config = dict(
    norm='layernorm',
    fused_qkv=False,
    beta2=0.99,
    steps=10700,
    warmup_steps=2140,
    weight_decay=0.2,
)
Rows from block 3 of a small CTC audio transcriber, named by matrix and row number. Rows with one number belong to one neuron. Each number is 50 + 15 x the weight over its row's rms, rounded and kept within 0 to 99. All counts start at 0. After the name is the row's rms in percent of the matrix's.
After each neuron's rows are labels from the 100 clips, of 14976, where the neuron reaches its largest size: "responds to" is what is common among them. Only what is clearly more common there than usual is listed. The data: single English command words and digits, spoken by a formant synthesiser in many voices. In brackets: how many of the 100.
# gate: second MLP gate (model.blocks.3.mlp.gate.weight, 512x192), inputs 0-63
# fc1: second MLP up (model.blocks.3.mlp.fc1.weight, 512x192), inputs 0-63
# fc2: second MLP down (model.blocks.3.mlp.fc2.weight, 192x512, transposed), outputs 0-63

gate.254 064:38 50 50 99 50 50 50 50 50 01 50 44 62 50 50 50 50 50 22 50 91 50 50 50 46 50 27 50 50 87 50 50 50 50 50 50 50 50 50 50 50 50 50 50 74 50 50 50 70 38 50 50 50 50 50 50 62 50 50 96 11 41 50 50
fc1.254 073:50 64 50 50 50 39 50 70 50 50 50 50 46 50 50 50 50 50 50 50 50 50 50 50 50 50 49 50 50 64 50 50 50 50 50 50 29 50 50 86 50 50 50 50 86 50 50 50 50 50 50 50 68 50 50 02 50 43 50 50 13 37 50 50
fc2.254 066:50 50 50 50 59 50 72 50 50 50 50 50 50 50 50 50 50 50 48 50 50 50 35 50 50 50 50 50 50 50 50 50 81 50 37 50 50 50 50 50 51 50 46 50 26 50 00 35 51 50 99 50 50 50 50 37 50 50 50 47 50 50 50 50
responds to: /s/ (99); /k/ (95); word: six (37); word: next (36)

gate.183 076:81 50 50 50 50 50 50 50 50 50 50 50 50 50 50 50 32 62 50 50 79 50 12 19 50 50 50 50 50 50 50 50 50 50 50 50 50 71 50 50 50 50 99 50 50 50 00 50 50 50 50 50 48 50 50 50 52 66 31 50 50 50 45 50
fc1.183 072:50 50 09 50 50 50 50 50 64 50 19 50 50 50 87 50 50 35 75 50 50 50 50 50 31 50 60 82 62 50 50 29 50 50 55 50 50 56 00 71 99 50 50 50 50 50 50 50 50 50 50 87 50 50 50 50 30 50 50 50 50 31 50 50
fc2.183 069:50 50 22 50 50 50 25 50 50 94 50 68 50 85 50 50 50 50 50 50 12 50 50 50 57 50 50 50 50 50 33 50 50 50 65 50 53 99 50 50 50 46 50 59 86 50 26 50 50 50 50 50 66 50 50 50 90 50 50 50 99 89 32 50
responds to: /ɔ/ (35); /f/ (33)

gate.369 119:50 69 52 50 42 18 48 50 64 99 50 50 50 63 61 83 50 50 78 00 71 50 81 50 50 50 50 50 50 50 50 25 50 50 50 50 50 10 50 78 65 50 63 50 50 50 50 45 59 50 30 67 50 67 50 50 50 50 50 50 50 19 50 50
fc1.369 116:50 50 50 50 50 43 50 50 57 50 50 50 50 50 50 62 60 50 50 50 50 50 50 50 50 50 30 59 50 50 50 82 50 50 35 51 91 36 50 99 50 50 50 50 50 27 50 50 50 32 50 50 50 50 86 50 50 50 50 50 38 38 50 38
fc2.369 115:50 50 24 22 50 83 84 50 70 50 29 28 29 50 50 50 50 50 50 48 21 50 47 72 50 84 50 50 50 50 85 50 74 50 31 50 50 50 68 50 50 50 50 50 50 50 50 50 04 39 50 65 33 83 50 50 36 73 38 50 50 37 50 50
responds to: /ɑ/ (100); /s/ (100); /t/ (100); word: start (61)

gate.435 095:50 50 59 50 50 57 50 50 90 50 50 88 50 50 50 50 04 50 50 42 50 50 59 50 04 50 50 50 50 81 50 50 50 34 50 50 50 50 50 50 50 28 50 50 50 50 50 03 50 66 50 50 50 36 50 50 50 00 50 50 61 50 50 50
fc1.435 091:50 68 52 50 50 27 60 50 26 50 50 50 50 50 50 50 50 50 50 42 50 55 68 50 50 24 84 50 50 50 50 50 50 50 50 20 50 50 50 50 50 86 16 50 53 50 50 31 50 50 24 11 50 50 51 50 50 50 48 50 39 13 50 50
fc2.435 084:50 50 50 50 50 50 67 50 50 50 50 13 50 50 50 50 50 50 50 50 50 50 50 50 50 50 50 50 50 50 48 50 50 50 50 77 00 50 50 50 77 50 50 50 50 50 50 56 50 75 50 50 67 50 45 99 50 50 37 77 50 50 50 50
responds to: /ɝ/ (99); reverberation (70); /m/ (47); /aɪ/ (32)

gate.255 125:41 50 50 19 50 50 75 80 50 50 50 50 50 50 18 50 68 57 30 50 50 26 50 50 85 50 06 50 50 31 50 50 50 50 50 50 59 50 59 50 50 50 77 73 50 30 50 50 50 66 54 50 50 49 66 50 29 50 32 50 68 35 50 52
fc1.255 122:57 18 50 50 50 50 50 62 50 50 50 50 50 50 66 50 50 50 50 55 50 22 50 50 25 50 61 50 50 76 50 75 50 50 66 69 50 89 68 66 50 50 70 50 50 46 56 50 75 50 50 50 50 50 50 66 50 50 50 50 50 50 50 50
fc2.255 133:50 50 50 63 50 50 50 22 50 66 50 72 50 50 50 50 35 50 50 72 59 50 72 52 50 67 50 46 50 99 75 50 50 89 50 50 50 27 50 50 62 37 73 50 35 50 50 50 50 50 26 50 50 50 50 71 50 50 50 38 50 50 50 62
responds to: /ɝ/ (50); /f/ (37); word: learn (36)

gate.288 138:50 50 50 55 21 50 12 28 50 61 43 50 78 93 50 99 50 50 50 98 50 60 50 50 42 50 50 50 50 50 50 50 50 50 50 37 50 50 26 86 50 31 66 50 40 50 50 50 78 28 50 50 40 50 07 50 50 50 50 48 50 50 50 80
fc1.288 149:50 99 50 08 50 50 22 50 35 50 50 50 88 67 70 50 50 50 75 50 50 27 40 50 50 62 45 50 50 50 50 50 50 50 50 63 50 50 63 64 50 69 50 50 60 50 50 50 50 50 50 50 50 50 35 50 19 50 50 50 59 50 50 69
fc2.288 158:22 50 50 50 50 50 50 50 50 69 50 56 83 50 50 50 50 50 50 50 50 50 50 91 66 50 50 33 50 71 50 22 50 42 50 48 50 50 50 50 50 50 78 50 50 37 20 50 50 50 19 65 37 50 64 50 66 85 50 70 61 63 52 50
responds to: /ɔ/ (85); /p/ (55); /z/ (40); word: pause (40)

gate.505 098:50 50 50 50 99 50 50 50 50 50 50 50 50 50 35 73 50 08 50 12 50 50 50 50 50 89 50 50 50 24 50 50 50 50 50 30 82 35 50 50 50 50 14 50 50 50 50 54 50 50 72 50 50 50 83 50 50 50 50 68 50 32 65 50
fc1.505 088:50 50 81 50 50 50 50 16 86 50 50 50 50 62 50 04 50 50 72 50 50 50 50 50 32 54 50 50 50 86 66 50 50 50 50 82 66 50 58 50 50 50 99 35 50 50 50 73 53 28 50 50 50 50 44 50 60 50 50 50 50 75 64 50
fc2.505 086:50 50 95 50 50 50 50 50 50 50 50 50 50 24 50 25 50 68 50 50 50 50 50 44 50 36 50 50 50 09 21 50 50 50 50 77 50 50 78 50 50 50 50 50 50 50 50 50 50 74 50 50 50 50 50 50 51 00 24 50 50 50 50 50
responds to: /p/ (48); /ɛ/ (39); /ɝ/ (36)

gate.96 141:50 64 50 50 79 50 79 81 50 50 50 73 50 50 20 50 50 50 62 53 50 10 48 14 55 50 50 50 25 29 50 23 50 50 50 30 50 50 50 50 50 79 50 50 50 44 50 57 50 38 50 50 50 47 20 50 49 50 50 74 50 59 26 50
fc1.96 130:50 50 50 92 50 50 50 50 50 50 50 50 43 78 50 50 50 50 50 50 50 69 50 50 68 79 32 50 56 51 14 50 50 50 80 08 50 50 50 50 51 53 50 84 50 50 50 50 21 44 50 50 50 76 59 50 15 50 50 50 15 12 50 49
fc2.96 144:12 74 50 50 50 50 50 30 70 50 50 50 35 78 50 66 50 50 50 22 50 28 32 97 65 50 48 62 50 50 29 38 50 50 61 72 50 50 81 50 57 50 50 82 50 50 72 50 50 50 50 50 50 50 37 42 18 69 29 78 72 50 50 50
responds to: /ɔ/ (52); /f/ (52); word: off (52); word: zero (35)

gate.175 122:50 50 37 50 50 50 50 77 50 50 50 76 50 50 50 22 50 50 50 42 50 50 50 50 75 50 50 50 50 50 43 50 50 50 50 50 50 50 38 64 69 50 50 19 50 50 50 53 85 50 50 50 50 23 75 50 50 50 65 50 50 50 50 50
fc1.175 121:50 39 50 50 50 15 50 50 50 50 50 50 50 50 50 77 50 50 69 50 50 91 20 31 69 50 50 50 65 50 53 35 50 50 83 50 50 40 50 06 50 50 50 50 50 44 90 32 50 65 92 61 50 50 50 63 50 76 50 18 50 50 56 37
fc2.175 131:91 50 50 66 83 50 50 65 59 76 32 50 32 50 50 50 50 50 18 50 06 81 34 48 50 50 39 84 31 50 32 50 50 50 50 47 48 50 50 50 50 50 42 09 37 50 50 50 50 61 50 50 50 50 16 50 50 56 04 50 36 23 50 50
responds to: /aɪ/ (48); white noise (39); /oʊ/ (37); pink noise (31)

gate.264 119:50 33 50 78 50 45 50 50 50 27 78 66 50 50 95 50 50 50 50 69 50 60 10 50 50 50 50 50 50 50 73 50 30 54 50 50 81 81 50 50 16 50 50 50 80 50 50 50 79 50 50 50 50 67 50 99 50 50 50 50 50 99 50 72
fc1.264 109:50 50 32 50 50 50 37 86 50 50 50 04 69 50 50 50 50 47 50 50 50 69 50 50 25 55 50 50 50 91 29 50 50 50 50 50 50 50 50 50 50 70 50 50 50 17 34 50 50 50 30 50 50 50 50 82 99 58 50 50 50 50 50 50
fc2.264 104:50 21 10 50 23 50 50 50 91 50 50 50 50 50 37 50 39 54 38 50 50 50 50 50 50 72 50 50 50 45 50 50 50 14 13 79 50 50 50 50 86 50 50 44 50 50 50 50 79 50 45 26 50 50 50 50 50 50 50 50 50 50 50 01
responds to: /ɑ/ (59); word: stop (59); /b/ (34); word: back (34)

gate.9 067:50 50 50 50 50 00 50 50 50 59 64 59 50 50 50 50 05 50 50 50 50 50 00 50 50 99 50 50 50 20 50 38 44 50 50 50 50 35 50 50 77 50 50 50 99 50 50 24 50 21 50 50 50 50 50 50 50 99 50 50 34 50 50 50
fc1.9 063:22 50 50 50 50 50 50 50 50 50 50 50 50 00 44 20 50 50 50 50 95 50 50 99 50 50 50 50 50 50 50 50 50 50 50 99 50 61 50 50 59 50 50 50 28 50 50 50 50 50 50 38 50 50 50 04 50 50 50 36 50 31 50 50
fc2.9 059:50 50 50 50 50 50 50 50 33 50 50 55 50 68 50 50 50 50 78 50 50 50 50 50 50 86 50 50 56 50 50 50 35 64 50 50 50 50 50 50 70 50 50 50 77 50 80 50 50 27 50 50 50 50 50 50 21 50 50 50 50 50 54 50
responds to: /s/ (91); /ɛ/ (88); word: seven (38); word: send (38)

gate.356 146:18 92 77 50 50 50 57 50 26 50 67 36 50 61 50 50 59 50 68 38 28 33 50 86 50 50 69 84 50 50 50 51 50 50 78 37 96 50 87 50 41 50 15 50 86 50 50 50 65 25 11 57 68 50 50 50 50 71 50 50 30 50 50 68
fc1.356 138:50 38 50 90 74 50 02 50 83 50 50 66 76 88 19 50 72 50 37 73 28 50 50 50 58 50 50 50 31 50 65 50 50 50 06 50 15 36 50 56 50 81 50 50 05 50 50 50 65 31 50 50 23 17 50 50 50 50 35 50 50 50 68 50
fc2.356 147:26 43 50 50 50 50 34 50 50 31 57 80 72 50 48 05 92 50 50 59 50 50 50 27 34 61 50 50 27 84 63 50 50 50 50 29 28 50 50 11 50 78 23 90 50 90 26 50 50 50 72 26 50 50 61 50 50 52 63 50 50 50 50 85
responds to: /aɪ/ (78); voice: child-like voice (59); /t/ (48); /f/ (31)

gate.300 113:09 86 50 22 50 20 22 50 50 50 92 50 50 78 50 50 50 87 50 50 50 55 50 50 50 77 50 50 50 50 50 50 06 35 35 63 50 00 50 50 21 50 50 50 50 50 50 50 50 70 50 50 56 50 50 61 41 50 50 18 50 50 26 50
fc1.300 118:50 50 50 50 50 50 50 50 50 21 77 50 50 50 73 50 50 50 67 50 50 61 50 24 10 50 50 94 50 50 50 50 50 50 50 68 78 50 50 50 30 50 84 41 50 50 50 50 50 50 50 50 50 38 50 50 76 50 22 50 50 81 50 50
fc2.300 111:50 31 50 72 50 50 50 50 59 50 50 08 94 50 50 50 50 46 50 50 50 50 50 50 50 50 46 50 50 50 85 44 50 50 43 56 50 41 28 21 80 50 50 50 50 50 69 44 50 50 50 92 81 60 50 50 50 62 65 50 50 50 50 50
responds to: /p/ (100); /ɔɪ/ (59); word: point (59); word: pause (26)

gate.250 123:50 50 63 75 50 50 50 50 50 50 50 50 50 50 50 50 50 50 82 50 99 50 50 50 50 50 50 50 28 66 50 50 50 47 50 38 50 45 50 33 62 50 50 50 50 74 65 36 70 50 50 50 50 66 81 41 81 50 50 16 19 50 34 50
fc1.250 141:23 00 62 75 50 22 58 25 28 50 35 50 17 50 50 50 50 41 42 50 50 50 50 50 43 50 15 50 50 50 50 29 50 26 50 50 18 50 73 50 94 63 50 23 50 50 93 57 50 50 50 47 50 50 38 50 39 61 33 50 50 38 50 12
fc2.250 137:15 04 50 50 50 29 86 50 38 46 39 50 56 50 50 50 50 50 56 50 50 50 50 50 75 31 18 50 74 50 50 43 50 81 50 58 50 50 50 50 50 66 50 50 50 50 97 50 50 43 83 43 50 33 57 59 50 50 50 50 25 50 57 68
responds to: /dʒ/ (83); /tʃ/ (83); /eɪ/ (83); /n/ (83)

gate.290 078:50 79 50 50 67 50 50 50 96 50 09 50 50 50 50 50 50 50 50 42 50 50 50 50 50 50 50 50 50 50 50 24 50 50 50 77 50 50 50 50 50 50 50 50 33 50 83 07 40 50 96 50 50 50 50 50 53 50 50 50 50 50 50 50
fc1.290 080:50 50 50 50 22 50 68 50 50 50 50 50 50 50 50 50 50 50 50 50 50 50 50 50 50 50 50 05 50 50 50 50 50 99 50 50 50 21 50 50 50 50 50 50 57 15 50 50 50 68 50 50 72 50 81 50 50 50 50 50 50 27 50 50
fc2.290 083:54 50 50 50 50 50 57 13 00 50 16 47 32 24 50 62 50 50 50 50 50 50 50 50 50 50 35 79 96 50 00 38 50 50 50 69 50 50 50 50 80 47 50 74 50 50 50 83 50 50 50 50 15 61 37 50 50 50 50 50 50 76 50 50
responds to: /s/ (91); /ɛ/ (85); /j/ (84); word: yes (84)

gate.366 115:50 50 50 50 50 50 50 50 50 50 50 50 50 50 50 50 41 26 09 50 40 50 50 50 19 50 50 50 55 50 50 50 50 82 50 50 80 50 50 50 50 55 71 50 50 74 50 50 50 50 91 50 50 50 93 50 88 50 37 46 50 50 28 00
fc1.366 136:50 49 50 63 50 50 50 50 50 88 50 50 60 50 45 50 40 50 26 50 50 50 50 50 50 25 50 29 28 50 30 50 91 24 50 11 66 50 50 07 50 50 50 46 50 50 50 71 50 50 50 50 50 50 50 55 50 50 50 52 50 84 50 63
fc2.366 128:50 50 50 52 99 50 68 50 50 50 50 50 43 50 50 24 91 50 21 50 50 50 75 50 50 50 50 50 50 50 50 50 50 50 50 50 50 30 50 11 50 50 50 25 50 50 50 50 50 00 50 50 50 50 50 44 48 50 77 50 50 62 50 50
responds to: /ɑ/ (98); /l/ (98); /f/ (73); /oʊ/ (73)

gate.187 103:50 73 50 50 50 50 50 50 22 50 50 50 57 50 50 50 50 37 50 50 50 71 50 87 50 70 50 50 50 62 50 50 69 50 50 50 50 50 50 50 50 55 50 74 50 50 25 64 70 50 17 50 50 50 67 50 50 92 50 65 50 38 50 50
fc1.187 110:68 50 33 50 50 75 50 50 50 50 50 50 30 28 37 50 29 93 50 50 50 50 46 27 68 50 50 50 44 50 50 48 50 58 50 50 50 50 62 50 62 50 50 50 50 50 50 24 50 50 50 23 50 50 50 50 50 50 50 50 50 81 06 60
fc2.187 114:50 69 50 50 50 44 16 67 50 52 50 74 50 50 50 06 50 50 52 50 50 50 50 09 50 50 50 50 50 50 19 41 71 62 50 46 82 63 51 31 48 28 50 50 50 50 63 44 30 50 50 50 52 50 08 50 50 50 69 50 50 21 55 50
responds to: /ɝ/ (56); pink noise (54); /ɛ/ (37); rumble (34)

gate.199 059:50 50 50 50 99 18 50 50 50 50 44 81 50 20 50 69 50 50 50 99 50 50 50 50 50 50 56 50 50 50 50 50 50 50 50 99 50 50 50 50 77 50 50 50 50 50 50 50 50 50 32 50 50 50 50 50 50 92 50 50 50 24 50 50
fc1.199 070:50 50 50 50 50 50 50 50 50 50 50 50 50 50 50 50 50 50 50 50 50 50 50 50 50 50 04 50 50 50 56 50 20 50 50 02 48 06 00 40 50 50 50 50 43 67 04 50 46 50 50 50 50 59 50 50 50 50 50 50 50 50 60 54
fc2.199 059:50 50 50 50 50 50 50 34 57 99 50 50 50 50 50 05 50 50 50 50 50 50 50 50 50 50 50 50 50 50 50 50 50 50 50 50 50 50 50 50 50 50 50 50 50 50 23 50 50 50 50 50 50 50 50 50 50 50 50 50 50 50 50 50
responds to: /s/ (74); /ɛ/ (50); /k/ (46); /ɪ/ (32)

gate.107 103:47 50 50 25 50 50 50 31 50 50 50 50 50 50 78 69 50 50 11 62 50 50 50 45 50 50 50 50 27 50 50 76 16 50 50 84 50 50 50 50 48 50 50 50 85 50 50 26 50 86 50 80 50 50 50 50 50 67 53 13 50 50 12 66
fc1.107 107:50 77 50 50 50 63 50 50 28 50 50 50 43 50 50 50 74 00 84 50 50 78 50 50 50 50 50 23 50 50 50 35 50 87 59 50 50 50 64 50 50 50 50 50 89 50 50 50 50 50 50 50 50 43 50 50 50 50 50 50 50 50 78 25
fc2.107 105:00 50 00 50 50 50 74 50 50 00 66 50 50 50 27 50 39 50 50 50 85 50 59 50 50 50 50 22 50 50 12 70 57 50 50 50 50 67 37 50 46 50 50 50 98 88 50 50 61 51 50 50 50 56 50 50 50 20 50 50 61 50 59 50
responds to: /p/ (96); /s/ (67); /t/ (66); /ɑ/ (63)

gate.263 089:50 87 50 40 50 50 50 50 50 50 50 50 50 75 50 50 50 50 54 50 50 79 50 50 75 50 50 32 57 00 50 50 24 51 50 37 50 24 50 50 50 50 50 50 99 50 50 50 50 73 59 50 25 21 50 50 29 50 86 37 50 50 50 50
fc1.263 086:50 50 50 50 50 51 50 76 27 50 50 58 50 50 50 50 17 50 50 50 50 50 50 52 99 50 26 50 50 50 11 50 50 50 50 20 50 32 50 50 99 50 48 41 50 50 50 76 50 50 54 50 50 50 76 50 50 50 53 89 38 50 51 50
fc2.263 090:50 50 50 33 50 49 19 50 50 50 50 50 50 50 50 50 50 50 50 50 50 73 50 50 50 50 50 50 50 50 50 50 62 50 50 46 50 50 50 71 50 50 50 20 15 50 50 50 53 50 50 00 50 50 50 50 50 50 50 50 50 22 50 53
responds to: /aɪ/ (94); reverberation (84); /t/ (72); word: light (36)

gate.123 108:31 50 50 50 50 50 50 50 50 18 31 50 23 72 50 50 17 31 50 48 52 50 50 50 50 45 50 50 50 74 50 50 50 50 50 29 50 50 83 50 51 34 46 50 76 50 50 44 39 50 50 84 50 50 50 50 50 27 66 50 50 50 50 72
fc1.123 095:50 50 50 50 50 88 93 50 50 50 60 50 50 28 50 50 50 50 50 50 28 50 50 50 50 50 50 50 50 50 50 49 50 50 87 25 87 50 50 50 50 50 50 50 50 50 08 33 50 50 57 50 99 50 50 50 50 50 50 50 72 50 50 50
fc2.123 093:68 50 39 50 62 50 26 50 50 50 50 50 45 48 50 87 50 50 50 50 50 50 27 50 50 50 50 50 99 50 50 50 50 50 72 85 50 50 80 50 48 50 50 23 50 50 78 22 50 50 50 50 30 50 50 50 12 50 50 50 20 50 50 22
responds to: /aɪ/ (78); /t/ (63); word: nine (25)

gate.311 098:50 50 81 50 50 50 50 50 50 50 78 84 46 50 50 50 50 50 20 50 55 50 50 50 23 50 50 50 50 38 50 50 50 50 50 50 80 50 50 50 50 76 50 50 50 50 50 50 50 48 86 50 50 94 50 50 92 50 50 69 14 34 50 50
fc1.311 099:50 50 50 50 30 50 50 69 50 19 50 50 00 50 50 05 50 50 50 50 50 50 50 50 50 50 50 50 07 50 50 29 28 50 56 50 50 50 50 50 50 50 50 50 25 64 50 50 50 50 50 50 50 50 56 50 50 50 37 50 14 34 50 50
fc2.311 104:50 50 50 26 50 50 37 50 50 50 50 25 50 50 34 50 36 81 50 64 50 50 23 50 50 37 50 50 50 50 37 85 31 50 96 90 50 90 78 83 50 67 50 88 50 50 50 50 50 50 50 38 50 50 50 50 32 50 50 50 60 50 54 50
responds to: /aɪ/ (69); white noise (46); /m/ (37); /ɝ/ (35)

gate.241 088:50 50 69 59 50 67 50 50 50 00 50 50 50 50 50 50 50 47 59 50 50 50 50 50 50 50 50 73 50 50 99 50 50 53 50 50 15 50 50 50 32 34 50 50 61 50 50 50 50 50 99 26 50 16 50 50 50 50 50 50 50 50 50 74
fc1.241 089:50 50 50 46 50 50 29 50 50 50 50 50 50 74 50 50 65 50 50 50 63 50 50 50 38 99 56 50 50 31 50 50 50 50 50 61 29 50 50 50 50 50 50 50 50 50 07 13 50 25 23 50 50 50 50 24 85 50 50 50 50 50 40 05
fc2.241 083:20 50 50 50 50 50 50 50 50 50 50 50 41 50 50 99 02 50 50 50 99 50 50 50 50 50 50 50 50 50 39 14 50 50 50 50 50 19 50 50 50 42 73 50 50 26 50 50 50 50 50 50 50 35 66 50 50 50 15 50 00 50 50 50
responds to: /s/ (53); /ə/ (51); white noise (37); /v/ (25)

gate.242 100:50 50 25 64 50 50 50 50 81 50 50 50 50 50 50 12 50 75 50 50 50 34 83 50 50 50 38 41 50 50 50 41 50 67 32 38 50 50 50 50 15 50 50 50 50 50 50 50 50 50 29 50 50 83 68 50 50 50 50 50 16 70 50 50
fc1.242 106:32 50 67 68 50 50 50 50 11 73 50 50 50 59 50 50 80 39 43 70 40 50 92 71 42 41 50 45 50 31 50 50 62 50 50 35 19 50 50 50 50 50 50 50 74 31 50 38 28 50 50 50 50 44 50 55 99 50 74 50 75 50 59 50
fc2.242 097:70 49 50 50 53 50 10 50 50 50 18 50 36 50 27 62 50 50 97 50 55 74 50 36 55 42 67 84 50 31 80 50 57 50 50 50 50 78 50 50 50 50 50 50 50 50 38 50 50 50 50 82 14 50 95 50 50 50 50 50 50 60 50 60
responds to: /dʒ/ (96); /tʃ/ (96); /eɪ/ (96); /n/ (96)

gate.251 098:50 50 22 50 96 50 50 50 50 50 50 50 50 50 50 50 50 50 50 67 50 80 09 60 10 50 50 50 62 64 50 25 50 50 50 50 50 39 50 50 87 50 50 76 50 50 50 50 89 50 50 50 50 50 50 14 50 50 50 50 50 62 50 50
fc1.251 092:76 50 50 56 74 50 50 94 50 50 50 73 50 50 50 91 50 50 42 50 22 50 50 50 50 50 50 50 39 50 50 50 50 50 50 93 50 26 50 50 50 50 93 50 56 50 50 50 50 50 50 50 50 34 58 50 50 50 50 35 01 66 50 82
fc2.251 093:32 50 50 50 43 50 88 50 28 50 50 50 50 65 50 50 50 50 50 50 50 50 19 09 50 50 50 50 14 50 50 36 99 50 49 50 50 50 00 50 50 50 33 50 50 50 50 50 50 50 50 45 50 50 50 50 11 51 50 92 50 50 50 50
responds to: /s/ (87); /t/ (72); /ɑ/ (70); word: start (40)

gate.157 082:50 50 17 50 50 50 50 50 09 81 50 50 50 50 61 50 50 50 14 50 50 50 59 19 50 91 50 50 24 50 53 50 50 50 49 19 50 41 50 50 10 31 76 50 50 50 54 50 50 50 95 50 50 72 50 50 50 50 50 50 50 50 50 50
fc1.157 073:50 50 50 57 50 50 50 50 50 50 50 50 50 73 50 42 50 50 50 50 50 50 50 21 50 50 50 50 39 50 50 50 20 50 26 50 50 50 50 55 50 50 50 53 50 50 25 50 55 50 50 50 50 50 50 50 50 50 50 50 50 50 50 50
fc2.157 076:50 84 62 50 50 50 50 50 50 50 50 50 69 50 50 61 50 50 50 32 50 50 50 50 50 08 85 50 99 50 50 50 50 50 50 94 50 24 21 38 50 50 50 50 50 50 50 49 50 50 50 44 50 50 50 50 50 52 50 50 50 50 27 50
responds to: /p/ (88); /ɑ/ (52); word: stop (50); word: up (30)

gate.65 055:07 50 50 50 50 99 50 50 50 50 50 50 50 35 50 50 50 50 19 50 50 46 50 50 50 50 50 50 50 50 50 50 50 50 50 50 50 50 50 50 50 50 50 50 50 50 50 50 50 50 50 50 50 50 50 13 50 50 50 64 50 50 50 50
fc1.65 084:50 50 13 50 68 50 27 50 50 50 50 53 22 50 50 29 50 50 50 50 22 50 50 50 50 42 50 50 50 50 50 50 50 50 50 28 21 50 50 50 29 50 53 50 89 50 50 09 50 50 50 50 50 61 39 10 50 50 50 50 50 73 17 50
fc2.65 071:50 24 17 50 37 50 50 20 50 50 50 50 50 50 50 99 50 50 50 50 50 50 50 87 50 24 54 50 50 50 50 99 50 26 50 50 50 50 50 50 50 70 50 57 50 76 60 50 50 50 50 01 50 50 50 50 68 61 50 50 50 50 50 50
responds to: /s/ (46); /ŋ/ (26); /θ/ (26); /æ/ (26)

gate.85 113:50 50 50 50 50 50 29 00 50 50 25 50 26 51 50 64 73 50 92 19 50 66 35 50 78 74 13 50 50 50 50 50 50 50 50 50 15 47 50 30 50 50 50 50 82 50 50 50 50 50 50 50 34 50 44 50 77 50 50 50 50 50 50 50
fc1.85 120:50 50 87 50 15 58 50 65 50 50 14 50 35 50 50 50 50 50 50 50 50 50 50 50 17 50 50 50 50 50 50 44 50 50 68 50 50 67 50 53 50 79 50 60 62 50 50 50 50 50 50 80 20 50 02 50 50 29 50 50 42 50 50 50
fc2.85 114:50 93 50 42 50 50 50 50 24 50 50 46 50 99 66 82 36 50 50 50 27 51 54 50 14 50 50 50 50 57 26 50 03 50 50 50 50 71 50 50 50 50 50 50 50 50 49 66 50 87 50 50 35 50 50 62 50 50 50 07 50 60 50 17
responds to: /ɔ/ (85); /k/ (76); /l/ (76); word: call (76)

gate.156 127:50 50 50 50 50 14 76 50 53 25 50 79 50 41 50 34 50 62 50 64 64 50 50 65 50 82 69 50 50 50 50 50 50 92 76 50 50 27 50 50 50 38 50 50 25 50 10 22 50 50 50 38 73 50 50 50 50 00 26 50 50 50 19 50
fc1.156 114:68 50 50 39 50 87 50 50 50 65 50 46 50 50 50 50 50 50 50 62 64 29 50 50 87 50 50 50 50 50 35 50 50 26 50 50 50 50 50 30 50 71 50 78 86 50 63 92 50 50 50 50 50 50 50 50 50 50 50 50 32 60 50 50
fc2.156 134:50 67 70 50 50 50 50 50 50 50 50 62 36 50 59 70 50 34 50 50 50 44 65 50 50 50 50 11 50 07 50 83 50 14 50 50 50 98 34 50 50 50 59 67 50 50 99 50 67 50 64 50 41 94 50 50 36 50 39 61 61 50 50 06
responds to: /ɝ/ (100); /l/ (71); /oʊ/ (51); word: lower (51)

gate.87 070:50 91 50 50 39 50 50 50 73 50 50 50 50 50 50 42 50 50 50 50 50 50 92 50 50 50 28 82 34 50 65 50 50 87 50 50 50 16 36 50 50 72 50 50 10 50 50 28 45 50 50 50 50 50 13 50 50 50 50 50 50 50 74 50
fc1.87 077:77 50 50 50 73 50 50 50 50 50 50 50 50 50 16 00 50 50 50 49 50 74 50 50 50 50 50 38 50 50 50 50 50 50 50 32 25 50 50 14 50 50 50 50 50 50 50 50 50 50 50 50 50 20 50 50 50 50 50 50 50 50 53 87
fc2.87 077:50 50 50 50 50 51 50 50 50 50 50 50 61 50 57 31 34 41 50 50 99 50 50 59 50 50 50 50 99 31 50 50 50 50 50 50 50 50 50 69 50 50 50 50 50 50 50 50 50 50 50 38 50 59 50 50 00 78 50 83 50 50 50 50
responds to: /ɝ/ (56); /d/ (41); /ɔ/ (40); /w/ (38)

gate.386 098:50 78 00 50 50 50 50 50 54 50 50 92 69 50 94 50 16 50 50 54 59 41 50 26 50 50 50 50 50 84 48 47 46 50 43 50 50 50 50 50 50 50 50 26 50 50 50 30 50 50 50 70 50 35 50 50 13 50 38 50 50 50 83 50
fc1.386 087:22 50 50 50 50 50 31 50 50 15 50 50 50 50 34 50 50 50 50 50 50 50 50 70 50 50 50 28 50 50 50 36 50 50 50 50 50 50 48 50 50 50 50 50 50 50 95 50 93 23 50 60 50 50 50 28 50 50 72 39 50 50 50 58
fc2.386 084:50 50 43 50 99 50 50 50 50 56 50 50 50 50 61 50 50 50 50 55 80 50 50 50 50 50 50 29 61 78 66 26 50 50 50 50 50 50 50 50 96 19 84 50 16 50 50 71 50 05 50 50 50 39 50 50 50 50 50 50 50 88 50 50
responds to: /aɪ/ (100); /v/ (95); /f/ (95); word: five (95)

gate.81 067:50 50 50 50 50 50 50 50 73 50 50 50 50 50 50 50 50 89 50 50 50 50 50 50 50 50 25 50 50 50 50 50 50 50 50 00 50 66 50 50 47 25 50 50 50 36 50 50 50 50 50 50 50 50 50 50 46 50 50 50 14 50 74 18
fc1.81 075:50 50 50 50 50 50 50 50 50 72 69 50 50 50 50 01 50 50 50 50 50 50 50 11 60 50 50 48 50 50 50 33 50 50 50 50 50 56 63 50 50 50 26 50 50 77 53 85 28 50 50 50 50 50 50 50 50 50 50 39 64 62 94 50
fc2.81 065:50 50 50 50 36 50 76 50 50 50 50 50 50 84 50 50 50 50 36 50 50 50 51 50 50 50 50 50 50 50 50 50 50 50 18 50 99 50 00 50 50 50 50 50 87 50 50 50 50 54 50 50 50 50 56 50 35 32 50 50 50 50 50 50
responds to: /dʒ/ (44); /tʃ/ (44); /eɪ/ (44); word: change (44)